{"arch": "dit", "model": "class-conditioned image flow-matching model", "dataset": "reaction-diffusion patterns (Gray-Scott)", "train_examples": 95000, "image_size": 48, "horizontal_flip": true, "conditioning": "class", "objective": "flow_matching", "cond_dim": 256, "targets": ["setting"], "num_classes": 15, "cond_dropout": 0.1, "logit_normal_time": true, "norm": "layernorm", "activation": "star_relu", "head_dim": 32, "fused_qkv": true, "qk_norm": true, "inner_norm": true, "moe": "soft", "num_experts": 8, "moe_every": 1, "expert_mlp_ratio": 1, "slots_per_expert": 2, "shared_expert": true, "patch_size": [8, 8], "layers": 8, "width": 384, "positions": "learned", "optimizer": "muon", "muon_scale": "original", "lr": 0.022, "momentum": 0.95, "nesterov": true, "orthogonalizer": "newton_schulz_5", "adamw_lr_other_params": 0.00087, "grad_clip": 0.5, "ema_decay": 0.995, "steps": 9300, "batch_size": 64, "epochs": 6.3, "lr_schedule": "cosine", "final_lr_fraction": 0.01, "warmup_steps": 930, "weight_decay": 0.01, "adamw_weight_decay_other_params": 0}
Rows from block 2 of a small class-conditioned image flow-matching model, named by matrix and row number. Rows with one number within an expert belong to one neuron, the router's apart. Each number is 128 + 32 x the weight over its row's rms, rounded and kept within 0 to 255. All counts start at 0. After the name is the row's rms in percent of the matrix's.
After each expert's rows are labels from the 100 images, of 14976 (inputs lightly noised), where the router gives the expert most weight on average: "colour at peak" is the nearest of a few named colours to the mean colour under the peak. Only what is clearly more common there than usual is listed. The data: reaction-diffusion patterns (Gray-Scott). In brackets: how many of the 100.
# router: slot weights (model.blocks.2.mlp.router.weight, 16x384, trained with AdamW), inputs 0-191
# up: expert up (model.blocks.2.mlp.up, 8x384x384), inputs 0-191
# down: expert down (model.blocks.2.mlp.down, 8x384x384, transposed), outputs 0-191

# expert 1
router.2 092 [ 84 127 105 106  82 122 132  92 118 172 144  95 122 147 143 174 142  86 147  95 146 176 113 122  94  81 103 100 114 167 106 146  94 118 136 164 131 151  41 170 149 123 155 135 116 169 170 100 126 120 110 157 155  77 101 192 100 169 130 109 141 175 140 143 141 123 124  94 151  94  82 138 132 155  95  91 123 149 126  85 142  92 174  69 158 121 101  96 163  98 105 134 137  79  85 161 172 146 110  98 105 137  58 188 107 113  77 135  85 155 114 166 122 115 127  81 149 171 136 148 127 131 169 163 142 163 103 138 164 124 137  78  92 150 140  97 109 147 137 174 100 160  98 120 100 136 107  99  76 186 137 143 159 124  92 135 119 140 151 179 133 111 123 124 143 109 106 135 179 120 137 146 171 106 168 132 130 176 140  91 130 164 108 117 151 127  92 116  97 112 103 134]
router.3 099 [ 66 142  80 152 142 126 131 116 148 156 134  75 130 108 145 168 159 129 122  99 140 134 194 148  79 117 165 112 125 172 161 157  95 158  95 146 152 153  82 171 205 119 152  98 100 141 157  96 146 125 106 185 150 113 127 170  89 131 139  93 169 165 147 152 158  92 179 113 141 168  72 147 150 180 111  80  75 129 108 142  87 107 143 123 140 113  92 143 169 157 124 180  97  92 176 175 137 136 136 122 124 118 104 189 141  99 144 123  76 142 116 177 123 125  87 118 150 163 134 149 168 130 172  94 115 171  95 168 144  84 177  75 137 148 154  63 145 153  67 148 102 165 127 105  92 124 111  33 118 134 143 166 145  62  61 138 103 157 154 148 156 126 145 135 125 148 114  69 144 112 168 130 123 112 174 139 100 161 116  87 123  71 128 177 141 107 105 107  99  79 104 153]
up.0 091 [118 124 140 100 126 128  59 129 139 156  87  88  96  93 121 113 191  81 134 158 124 145 124 116 144  74 157 111  96 141 136 132 152 115 129  83 114 136 128 112  86 155 109 151 103 120  67 137 183 136 126 184 136  95 133  95  91 120 107  99 117  90  95 180  79 173  69 163 122 243 130  99 133   0 149 158 108 121 135 134 155 130 177 119 110 147 166 154  95 153  89  96 149 117 103  73 157 105 128 128 124 134  99 124 100 114  99 136 134 115  89 115  90 109 131 164 111 125  94 145 128 130 166 121 130 162  88  93  85  85 140 142 102 126 162  97  85 123 164 147 141 103 116  94 139 100 105  74 102  77 153 100  98 118 106 115 133 106 109 158 139 132 141 106 157 123 138 133 150 123 138 104 128  34 155  79 117  76  94 183  80 168 144 138 111 135 120 103 138 156  93 130]
down.0 060 [ 97  94 103  98 129 135  64 138 115 131 168 133 131  94 120 143 122 136 123 119 134 119 122 118 126  83  79  84  51 163  88 197  67 151 150 131 120 106 119  58 175 113 120 122 152 119 101 112 163 165 156 176  95 138 118 128 136 126 172 115 188  82 144 181 128 125 132 142 150 191 130 169 171 148 200  98 124 112 114 148 165 138 132 140 168 125 114 158 171  93 131 104  50 140 187 176 117 122 153 156 178 191 138 170 170 140 102  98  79 188 150 151 155 129 172 143 154 151  91 120 154 126 102  69  82 107 130 149 137 146 115 125 107 111 193  99 129 113 104  90 156 124 100 192 131 186 188 101  89  91 136 177 136 141 128  87 121 158  69 123  95 114 119 102 182 133 132 109 143 134 120  95 118  94 126 122 181  78 130  16 164  88 123 134 151 157 143 167 125 135 188  66]
colour at peak: grey (45)

# expert 7
router.14 088 [ 96 135 109 133  93  86 153 130 115 184 151 109 141 142 165 147  75 207  38 123 145  95 123 161 142 108 131 109 152 154 154 209  74 155 154 199 113 132 141 136 152 124 133 141 154 106 119 111  68  85 115 128  98 105 174 166 133 116  81 132 154 124 126 113 135  63 164 139 101  93 137 138 125 146 134 157  88 130 129 178 129 102 149 164 169 159 111 151 187 164 128 113 136 167 124 107 157 142  74 102 143 142  72 169 115  92 168 184  84 193 106  81 133 155  79 119 142  96  82 148 188 113 148  91 192 144 203 123 158  61 116 106 113 154 157 109 120 158 117  98 159 125 111 129 120 110 132 122 130 136 110 133 107  70 164 132 156 144 164 159 138 111 188 140 148 148 129 153 150  98 136 149 151 162  94 141 110 116  91  53  92 119 103 174 145 157 117  87  77  84 136 146]
router.15 088 [124 114 132 133 132 113 156 103  98 144 164  43 109 176 203 146 117 192  58  54 186  92 156 138 190  98 127 103 146 161 105 172 109 152 147 158 124 113  99 118 148  72 145 124 140 104 159  75  99 108 143 106 164  59 162 147  74 137 119  97 157 105 151  93 145  95 131 135 113 126 117 125 146 112 119 151 115 152 137 166 202 107 174  86 191 160 143 149 132 121  95 109 103 114 113 153 191 135  98 114 108 142  62 164 119 121 157 159 135 187  81 111 112 111  87 100 146  69 124 144 131  90 149  93 174 159 171 116 205 115 167  91 132 179 186  69 156 141  84 142 134  92 110 166  94 112 140 130 127 155 125 120 147  76 156 158 124 148 187 196 116 150 133 151 145 128 100 134 174  76 115 110 158 159 122 182 114 147 124 114 113 130 110 156 125 154 112  71  89 115 100 150]
up.0 129 [138 161 152  98  84  65  98 103 127  97 141 178 112 121  77 147  91 149 140 142 123 158 164 115 116 120 135 141 111 133 142 108 146 113  99 130  87 130 130 114 122 161 109 169 128 133 105 117  98 128 108  99 117  90 172 150 127 164  86 123 187 134 108 151  88  90 103 132 109 110 140 156 108 116 139 161 125 154  71  85 105 157 148 174 144 106 110 157 125 110  82 140 154 134  61  46  68 161 104 177 103 116 101 160 136 161  93 188 121  57 179  93 142 154  94 129 124 101 177 170 160  64 109 128 115 145 150 159 117 137  81 139 109  98 130 184 112 100 134 133 122 155   0 113 168 111  95 163 124 111 151 102 121 134  93 120 140 106 126 104 180  65 118  89  99 105 170 140 109  77 127 168  97 148 150 133 135 156 173 142 122 123 132  89 143 113 150 118 112 153 119 160]
down.0 137 [158 137 117 132  97 127 168 119 137 117 163 136 118  94 142  94 117 109 161  98 137 111 123 120 124  75 153  82 120 243 140  84 127 133 121 107 136 149 129 157  98 129 190 129 151 140 141  99 122 102  82 163 135 140 108  80 111 116 139 119 170 122 112 138 134 144 217  81 160  94 105 121 121 178 127 130 129 126 111 104 140 179  96 178 155 108  70 160 135 146 160 134 147 115 172 128  92 141 101 135 158 151 139 150 117 160 104 119 115 183 126 145 113 132 160 116 149  98 146 119  98 107 116 152  84 127 181 127 113 110 133 150 160 157 103 103 111 117 105 109 117 112  87 113 140 162 121 187 111 131 148 119 153 123 155 116 184 139  94 127 121 131 130 180 143 106 111 123  98 192 151 116 143 114 115 131 141 158  29 132 138 111 152 124 156 130 115 111 129 108 125 134]
colour at peak: cyan (36)

# expert 5
router.10 090 [120 135 101 135 113 135 142 114 121 182 118 130 104 115 141 164  83 145  67  81 181  89 110 162 141 132 140  89 112 144 139 163  57 125 155 155 198 117 120 186 103  83 146 125 137 156 141 116  84  73 117 147 146 104 108 116  95 101 124 157  88  94 185 155 137  92 154 148 188 127 150 164 119 152 110 153 111  97  81 160 209  85 132  94 125 157 108 153 129 108  83 145 112 146  83  78 140  99 114 134 149  96  55 133  76 138 132 114 116 150  95 138  93 174 127 128 169 130 139 133 171 135 198 136 120 129 169 141 151 131 171  75 145 165 118  62 169 132 151 119 125 174 119 158 109 136 169 160  90 165 147 125 141 153 124 177 125 161 155 131 136 191 141  82 153 156 118 136 163 134 180  98 136 147 122 168 110 132 118 182 126 168  96  59  43 146 143  99 126  87 148 175]
router.11 098 [104  83 129 136 102 172 170  96 139 128 157 108  77 140 123 153  84  86 144  64 150  56 131 120 200 126 122  60  84 116 123 130 103 129 154 132 178  96 142 156 142  83 152 136 163  88 116 138 100 103  89 121 136 115 105 108 115 142 104 158  98  87 156 136 142 105 149 139 108 137 165 158 115 102 113 195  64 139 126 136 247  96 128  63 122 118 149 156 149  82 103 137 104 166  88 127 137 130 113  94 105 147 105 101  92 111 100  89 111 163  78 129 102 142 154  86 175 127  96 130 153 110 139 131 169 107 156 147 123  88 172  81 146 158  92  65 135 122 122 151 106 134 123 153 123 152 141 192 153 145 135 152 167 160 169 191 137 163 186 169 169 185 154  74 120 120  67 159 180 184 137 108 179 153 101 181 163  88 110 157 178 140 115 107  60 170 109  79 115 104 100 177]
up.0 056 [159  69 121  89  78 125  75 167  82 148 183 142 125  74 105 118 146 130 167 100 185 166 127 139 110 115 115 145 151 150 204 134 127 128 148  87 119 104 126  31 101 137 126 179 106 110 116 129 123  87 116 167 177  59 100 111 141  83  69 208 105  86 110  74  69 139 134 181  98 118 159 171 173 129 123 170 128 167 159 159 196 128 129 110 130 127 117 104  85  64  89 154 125 160 114 146 132  98 144 112  88 114 163 101 126 178  72 111 150 104 185 145 150  78  74 120 155  80 112 119 103 120  87  97 130 139 127 157 138  78 135 165 166 119 177 159 162 126 124 105 115 149 129  93 150 129 190 143  83 156 135 159 111 122 137 113 161 134 189  69 149 145 102 133 169 133 148 146  97 131 152 127 151 116 136  80 111 138 150  95 133  83 124 137 123 111 108 126 134 154 147 147]
down.0 066 [ 87 120 144 146 136 113 104 161 165 164 101 104  97 147 153 149 105 110 126 160 130  96 139 126  84 124 153 114 151 176 137  95 107 117 153 124 120 112 151 138 159 144 165 130 151 100 155 118 102  54 142 142 149 129 190 130 113 102  62 143 123 187 138 125 122 178 119 128 190  45 129 162 119 141 152 127 157 117 110 104 119 130 145 127 149 137 120 134  83 122  91 128 144  89 109  52  83 131 138 158 131  65  86 133 188 103 109 109 136 122 129 134 173  66  83 118  63 132 103 123 143  96  69 122 190 164 157 130 158  58 127  89 121  93 149  86  64  81 133 168 146  90  81  92 125  93  69  80 132 166 148 122 167  55 128 106 146 134  67 122 157 157 137 152 148 135 144  88 150 141 153 117  85 203 102 145 149 200  96  98  94 140  95 129 102 142  96 127  84 104 144  99]
colour at peak: grey (48)

# expert 2
router.4 119 [140 146 113  28 136  99  62 153 131 126 101 156 147  60  88  83 134 119 138 164 115 118 112  76 127 118 163 114 100 111 141  67 165 119  95  94 158 152 134  90 136 148 150 129 157 108 199 161 131 152 108 121 118 124  79 112 134 168 143 140 141 164  80 116 115 104 135 168  88  72 186 144 130 107 154 122 153 113 137 120 117 137 125 130 117  95 151  83 116 148 163  76 140 170 130  57 114 123 169  95 160 105 155  84 191 129  91 100 121  55 135  92 140  79 131 131 115 163 111  97 112 145 109 163 169 133 108  87 104 125 100 151 132 114 112 173 133  81 183 135 111  98 137 134 151 153 109 206 129 198 122 114 101 121  88 119 138  81 116  85 134  52  96  93 132 157 138 169  90 135 134 143  89 137 148 184 144  78 116 135 136 163 145 103 125 125 157 119 162 126 145 113]
router.5 103 [ 92 171 136  32 149 143  24 113 118 115  91 116 156  81  99 127 123 125 172 131 100 106  79 150 158  94 128 132  54 108 140  78 111 160 162  98 156 105 139 145 177 144 159 121 160  84 145 130 138  80 134 113 120 146  94  77 159 189 103 170 130 137 120 118 127  50 161 146 158  34 166 132 119  96 130 126 138 130 143 186  77 142 131  78 130 108 162 102  77  86 107  88 173 170  94  77 118 104 178 145 141 158 135  65 151 111 146 128 164  71 122 145 116 110 123 131 147 148 127 119 105 132 123 102 190 127 125  76  88 124 127 130 124 150 142 106 132  89 154  85 139 150 144 162 114 142 153 248 137 162 100 125 102 121 155 126 126 103 127 131 112  86 141  88 120 126 114  97  99  85  85 115 109 134  98 187 154  90 115 156 122 198 118  99 127 129 147 147 115 128 132  87]
up.0 013 [136 186 153 123 167 180  49  78 139  78  78 125 145 124 132 147 112 134 132 113 170 116 162  88 112 108 126 131 101 120 159 123 129  93 102 105 139 124 139 118  93 133 134 123 101  69 153 100 150 116 103 115 114  90 129  93 174 156 151 140  73 105 153 129 112 126 135  85  75  99 179 137 183 158  92 174 147 130 175 133 130 121 116 120 122  84  60 124  93 121 166  72 191 149 127 130 122 116 124 136 117 140 164 149 108 112 220 109 165 164 147 166 161 141 146 136 158 131 150  74 112  79 122 109 138 119 110 121 159 108 126 132 140 161 165 172 183  70 152 139  88 114 104 113 156 136 101  40 106 112 189 120  75 149 134 107 116 160  99 158 180 150  69 134 121 151 135  71 109  87 136  97  87 115 133 194 154 116 124  54  90 173 155 103 107 178 154  95 131 161 132 126]
down.0 015 [205 114 143 114 170 111 197  94 116 181  65  80 193  82 162 150 105 178 123 152 126 123 133 120 106 112 144 130  79 178  85 110 163 135 123 137 142 145 113  87 136 128 143 145  95 126 149 141  54  91 147 179 148 113 134 141 127 124 167 130 111 114 125 107 183  80 143 166 117 161 178  95 163 169 134 140 126 128 126 147 157  56 116 120 101 113 126 122 122 141 210 183 107 145  75 110  78 139  99  73 124 129 175 130 138 177 105 160 112 166 121  78  81 142 132  92 139 152  92 143 145  84 109 123 197 104 126  88 150 129 124 159 149 206 166 118 168 127 112  84 114 125 112  80 148 157 161  97 101 142  79 100 126 135 113 151 137  93  78 153 100 192 147 115 144 117 149 121 122 144 193 118 103 165  88  27 116  82 135 101 151  66 109 140 102 121 105  85 126 100 181  80]
colour at peak: brown (70)

# expert 0
router.0 111 [144 124  94 151 173  88 152 113  90 106 136 156 109 215  83 129 160 118 114 150 110 146 115  83 180  63 150 187  79  38 130  86 143 122 151 116 108 115 147 112 108 174 130 144 126 164 110 146 174 112 144 116  73 168  98  52 177 172 143 140 149 152 117 160 109 157  84 113 138  23 140 116 103 128 177 116 141  95 133 165  87 136 138 110 105  88 204 123 142 122 184  80 130 127 105 159  86 102 182 127  87 106 137  86 113 147 117 156 107  40 158 141 139 105 152 201 134 107 138 153  63 161 141 170 120 110  55  81 102 116 104 126 134 104 116 101 107 121 181 101 129 109 137 132 147 111 125 221 125 167 137 105 116 185 118 146 169  97 131  77 120 156  90 134 117 102 125 127 132 128  63 140  87 132 149  77 158  97 158 197 135 160 125 109 109  98 134 141 145 158  82 147]
router.1 094 [163  81 112 165 112 137  90 155  92 116 114 113 178 226  95 137  82 179 100 100 111 136 130 114 218  67 161  48 137  22 159 111 127 133 131 155 120 137 160 143  98 124 128 111 176 126 164 105 149 172  91 153  59 167 117  62 156 132 157 143  81 122  97 139 162 235  62 161  98  10 173 168 115  69 119 166 113 136 195 150 103 154  90 126 123 139 149 133  81 138 131 106 155 137 109  42 123 140 119 147 105 141 146 144 120 147 123 151 163 115 100 138 110 113 164 136 128 153 133 149 149 146 107 172 136  69 143  73 157 129 125 122 111 138 130 142 119 114 165 109 178 126 144  95 147 132 172 245 123 194 108 122 159 141 174 101 166 135 112 153  88 120  82 138 109 132 120  93 151 129 117 116 114 109 119 179 155 155 121 124 133 175 150  91 129 125 140 131 124 100 182 175]
up.0 177 [155 111 158 158 147 128 141 139 140 165 196 165 123  29 122 131 172 124 135 128  99  52 121 129 119  80 134 166 166 142 110 169 101 125  98 161 113 115 126 109 104 130  93 119 140 107 109 131 121 129 165 133 189 177 142 222 110 111 118  35 120 144 149 111 130  89 107 118 146 204 101 188 117 107 134 130 139 171 123 117 225  93 118 121 146 115 128 119 111 132 179 106 104  76 160 112 142 157 155  98 110 140 137 107  89  95 180 117 141 149 144 138 115 157 123 139  76 125 145 120 106 193 111 124 103 186 163  63  58 104 135 175  92 123  90 138 172 101 121 152 126 111 114  54 144  83 156  85 102 102 172 106 144 127 113 124  67 125 133 163 120 110 159 141 145 120 139 119 151  56 190 153 130 131  76 121 115 133 144 112 195 147 131 124  86 159  98 145 180 178 107 119]
down.0 157 [142 119 112 138 129 114 164 167 135 129 136 120 107 115 156 102 149 123 130 132 115 155 159 137 171 116 130 172 107 111 107 135 134  93 113 128  94 137 106 115 180 147 125 107 131 114 131 147 133  98 151  96 126  96 108 246 142 120 110 132 150  64  95 124 111  91  70 126 155 113 107 112  77 159 177 124  93  86 112 145 227 134  96 117  96 128 138  87 146 126 116 181 149 106  58 146 115 124 114 148 118 124 117 120 138 143 155  98 181  78 141  64 113 147  97 108 157 104  92 153 102 106 143 107 103 130 103 152 169 135 139  90 133  66 152 110 139 121 123 156  74 127 138 162 126  94 105 228 147 157  96 119 128 146 144 111 122 126 170 154 112 219 103 153 112 130 125 160 174 133 134 132 127 142 165 159  88 112  56 147 193 165 139 103 102 134 140 126 125 154 129 177]
colour at peak: cyan (39); blue (27)

# expert 6
router.12 113 [149  78 158 144 145 127 125 152 136 108  90 136 152 146 137  89 170 133 129 164 148 143 115  80  99 188 109 118 178 167  89 115 144 108 109 142 110 199 158  65 106 135  73 140 113 155 110 130 136 161 113 113  86 173 152 132 174 121 114 129  94 159 115 141 129 160 107 165  88 170 116 109 187  72 132 177 152 148 132  72  82 165 116 181  93 140 130 136 110 190 131  92 115  93 187 152  52 138 146 121 143 125 185 119 172 157 179 105 158 180 132  88 100  98 167 121 123 177 118 127 111 165 112 141  93  98 121 106 144 113  84 190 128 106 142 170  77  84  99 105 170  97 140 190 109 118 145  67 147 100 142 114 105  87 127  78 168 153 122 106 113 142 127 124 134  21 152 140 172 142 114 151 134  76 143  93 140 139  95 113  89  47 169 134 182  61 162 163 168 136 135 143]
router.13 102 [ 96 149 177 124 202 134  93 131 170 107 112 150 159  48 148 108 163 141 168 142 161  99 153 119  83 203  97 173  88 213 112 185 102 121  95 110 104 138 131 121 143 144 166 140  56 152 102 144 134 135 190 152 174 166 111 193 103 127 134  97 166 122 144 138 130  90 144 103 134 243  91 152 155  60 157 111 154 158 126 118 109 103 184 166 166 141 135 104 156 190 160 138  80  72 181 221 129 153 136 155 168 124 152  97 145  94 171 165 102 173 153 124 139 132 168 159 152 156 116 113 159 132 105 110 109 152 145 140 106  98 145 121 128 126 167 146 141 145  84 136 112 114 113  87 135 111 142   0 148  98 132 118 126 100  94 132 168  93  79 148 131 115 191 120  82 114 168 116 129  88 132 151 109 125 141  90  65 146 131  60 169  71 157 168 181 137 137 152 137 166 119 105]
up.0 020 [176 127 177 129 117 142 112 100 159 119  96 157 117  75 171 117 180 136 122 103  87 139  97 147 128  96 136 119 166  99 149 118 193 119 107 118  94  94 102 163 105  84 173 138 120 167 103 124 110 117 167 100  94 153 126  85 173 194 181 182 173 131  97 127 116 148 131 129  78 151 143 128 112 153  80 128 170 141 141 162 143 153 168 129 160  75 148 152  91 125 159 124  66 146 133 126 131 102 117 129 136 165 117 107 150 164 106  91  78 163  81 108 114 139 131  94 118 158  86 137 116 125 173 113 103 158 179 165 163 134 113 145  98  82 156 139 135 158 117 117 144 100 109 142 142 133 146  69 100 139 156  94  75 156  76 151 157 137  93  95 121  87 124 115 124 154 151 127 180 182 187 130 145 154 181 106 140 116 146 119  90 138 170  76 121 123 120  78  73 125 101 142]
down.0 019 [141 122 182 197 130 141 145  83 114 164 108 144 178  96 174 116  68 105 125 173 115  97 162  94 103 147 108 124 126  93 166 113  93 137  56  92 125 119 141 151  93 133  92 154 139 128  97 103 116  74 154 133 164 159 155 156 143 194 122 138 164 158 150 126 144 101  19 145 128 154 142 126 147  64 164 145 165 111 166  65 111 123 101 140 110 117 123  69 133 128 121 101 115 126 200 130 152 126 156 113 161 162 168 121 170 140 104 143 147 188 132  82 167 168 106 150 126 170 109 121 112 127  95  62 107  91 117  88 133 123 142 140 130 108 156 163 152 150 144 140 129 168  82 195  77  69 134 184 101 153 138 112 127 111 102  78 114 100 154 122  90 164 196 126  98  96 176 155 116 157 108 129 109 112 155 169  94 135 108 131  73  69 129 143 109 153 126 120 103 103 130 161]
colour at peak: black (99)

# expert 3
router.6 112 [146  75 174 130 152 169  78 106 110 122 137 102 137 188  72 156 101  82 148 110 158  78 115 146 185  92 110  64 123  81 196  81 146 122 127 142  72 113 124 107  74 103 186 150 168 146 116 129  90 139 120 126 104 167  67  78 110 137 120 210 102 163 125 133 129 217  58 166 111  42 136 176 127  86 126 175 142 113 156  98 213 136  94 103 109 102 112 126  92  95 150 126 125 138  89 105 104 132 112 114 135 138 135 104 135 170 106  90 165 165  97 141  93 115 133 123 127 151 148  92 153  93 157 138 172  34  97 116 122 173 110  76 159 151  96 142 124  94 180 130 123 145 122 215 112 155 181 189 111 129 185 133 162 219 133 129 116 114 116 153 148 134 133 122 103 125 165 135 134 192  73  90 111 141 173 161 184 130  95 164 175 126 135 106 158 106 160 113 118 144 149 118]
router.7 110 [131 120 123 193 124 103 137 135 178 156 133 156 108 117  99 121 141 111 124 165 111 199 140 157  64 185 167 155 160 206 109 112 136 148  94 134 121 125 128 108 164 149 117 128  77 150  68 110 155 151 111 125 183 112 127 194 140  86 168 106 152  82 133 153 137 114 152 135 111 214  50 116 154 195 128 133  96 179  60  89  99 115 132 195 112  90  65 180 167 131 108 187 127 132 151 159 133 142 138 168 129 114 127 162 121 112  73 124 123 166 107 128 127 117 146 110  99 100 152 107 131 137 110 142  59 135  92 125 119 110 161 198 159  94  89 110  93 110 139 167 162 138 164  75 108 136  98  73 141  62 144 127 151 110  90 112 124 138 100 106 187 104 128 139 125 151 138 103 115 130 141 123 100  54 126  85  86 131 208 167 149  88 145 116 127 135  88 171 106 154 124 155]
up.0 178 [100 119 103 107 102 167 114 135 159 118  89 154 142 100 100 155 111 124 193  72 127 131 132 135 151 101 145  95 120 123  95 128 118 130 109 137 131 134 108 123 120 183 161 118 104 173  98 168 150  46 118 194 151 158 121 145  94 136 162 113 133  94 130 116 122 101  97 144 125 113  99 164 174 100 124 138 116 129 114 123 157 163 116 144 106  56 131 103  91 159 136 200 155 111 178 196 129 137 155  69 126 146 123 150 170 115 127  72 109 218 108  99 138 106 142  95 143 157 139 119 149 150 115 166 205 127 111 173 102 114 114 148 122 131 144 136 112 162 107 222 114 104  94  99 134  88 146 143 134 106 157 152 127 125  90 110 138  97 105  96  91 180  80  87  93  69 128 133 134 198 200 159 122 104  88 140 129  96 103 173 150  72 153  76  90  78 124 155  72 142 168 147]
down.0 191 [126 178  95 172 130 123 126 135 145 147 113 159 164 162 117  68 121 137  88 147 101  87 124 166 162 118 126 138 122 221 131 114 121 134 124  95  99 119 114 155  90 140 136 149 124 125  56 113 145 141 141 148 117 157 151 156 131 112 171 134 178  76  89 105  91 146 161 150 133  99 229 169 148 175 126 122 146 147  86 151 165 130 110 143 100  39 125  83 134 158 171 136  97 161 126 158 128 133 131 153 148 116 179 172 168  98 131 126 187 117 101 130 121 118 142  94 131 126 135 128  83 145 135 134 223 174 147 116 150 148 118  82 142 182 135  97 181  98 161 114 114 111 116 135 110 110 130  36 149  57  75 132 128  86 116 131 146 120 120  65 127 135 122 132 122 175 105  71 147 127 103 148 164  54 147 109 141 130  77 110 113 117  72 121 107 141 146 186 119 111  89 108]
colour at peak: black (67)

# expert 4
router.8 090 [ 81 112  99 142  78 147 150  91 138 126 113 160 161 133 112 142 119 128 103 104 129 158 217 105 146 123 157  77 118 190 152 127 150 190 119 108  80  78  83 151 122 154 177  92 119 105 198 118 144 142 110 170 152 130 123 205 113  88 121 129  94 155 134 152 152 118 144 209 153 168  78  91  93 244  80 153 106 111 103 141 184 116 107  63 124 176  76  95 112 147 125 112 140  98  99  93 162 109 129 140 113  99 126 154 114 162 105  63 120 103 101 160  98 154 149  50 136 117 140 102 108  98 145 135  75  88  50 136 146 160 162 115 156 104 116 139  98 155 138 211  66 177 119  89 133 181 108 224 107 111 155 143 104 118 108 119  96 132 109 102 126 121  73 119 113 149  98 109 109 220 122 143 167 134 108 160 100  88 149 203 145 154  92 109 114 163  70  90 128 126 124 147]
router.9 083 [152 156 126 111  84 148 159 168 107 106 119 136 183  86 170 116 111 125 146 104 147 146 137 142 127 165 168 148 174 181 107 152 127 157  80 104  84  92 132 103 137  85 119 114 133 109 135 112 154 134 130 138 128 136 118 182 168 103 152 135 197 159 129  57 180 108 153 134 105  80 172 102  92  76 124  79  97  76 103 149 148 125 124 106 118 168 138 126 147 211 110  72 101 123 103  91 188  84  70  79 178 151 106  88 167 120 116 153  90 132 109 117 146  70 135 130 140 168 102 142 132 121 160 116 216  77 133 118 172 122 147 118 119 121 159 137 152 100  90  95 180 165 112 105  96 171 173 212 101 107  88 118 147 109 151  79 125 166 167 127 109  85 175 127 103 147  70 154 105  84 154 145 129 113  58  55 159 147 102  73 113  81  74 123 174 146 124 151 164  86 141 129]
up.0 151 [126 135 124 159 110  96  64 163 125 122 154 187 118 147 126 139 110 123  89 138 117 138 163 117 109 168 149 133 139 164 116  93 109 138 154 149 153 101 139 137 104 139 140 122 123 119 243 117 122 150 102 152 187  64 158 202 138 116 115 119  69  96 150 141 138   0 168 121 127  57 119 200 157  92 100  92 162 171 149 124 108  97 152 172 138  91  84 150 114  70 132  89 127 159  74  92 102 106 131 106 144 109 136 148  97 115 113 195 168  61 176 142  99 126 112 116 126 151 149 137 134 145 126 118 239 142 182 120 131 132 133 152 185 130 150 157 120 144 158 128  90 108 113 147  95 110 116 227 110  62  84 107 130 159 137 122 132 102 104 152 129 116 142 131 151 100 127  86 172 171 121 128 100 202 163  98 138 139 104 158 122  71 101  98 134 113 146 171  97 154 141 112]
down.0 143 [214 123 162 226 103 134  48 116  76 114 132 110 110 162 130 130 118 142 105  94 134 139 109 104 142 191 117  84 119  95 137  96 128 143 135 115 149 115 125 114  93 120 164  90 101 140 234 138 134 140 136 102 103 141 128 170 124 131 141  93  60 125  92 116  90  34 155 117 136 164 134 134 115 192 144 146  91 119 151 110  95 165 170 126  94  66 141  75  95  88 140 140 166 110 133  88 117 141 143 140  99  87  99 147 128 144 153 133 148 212  99 128  68 121 126 145 109 137 120 111 116 124 120 126 161 102  96 166 150  93 100 168 123 118 113 152 155 139 144 133 125  93 161 127 131 128 162  23 113 200 144  77 151 109 179 109 123  78 147 167 139  65 124 117 131 116  90 113 133 205 145 101 142 211  74 148  61  96 117 146 104  89 132 129 122 167  91 114 109 120 126 120]
colour at peak: brown (77)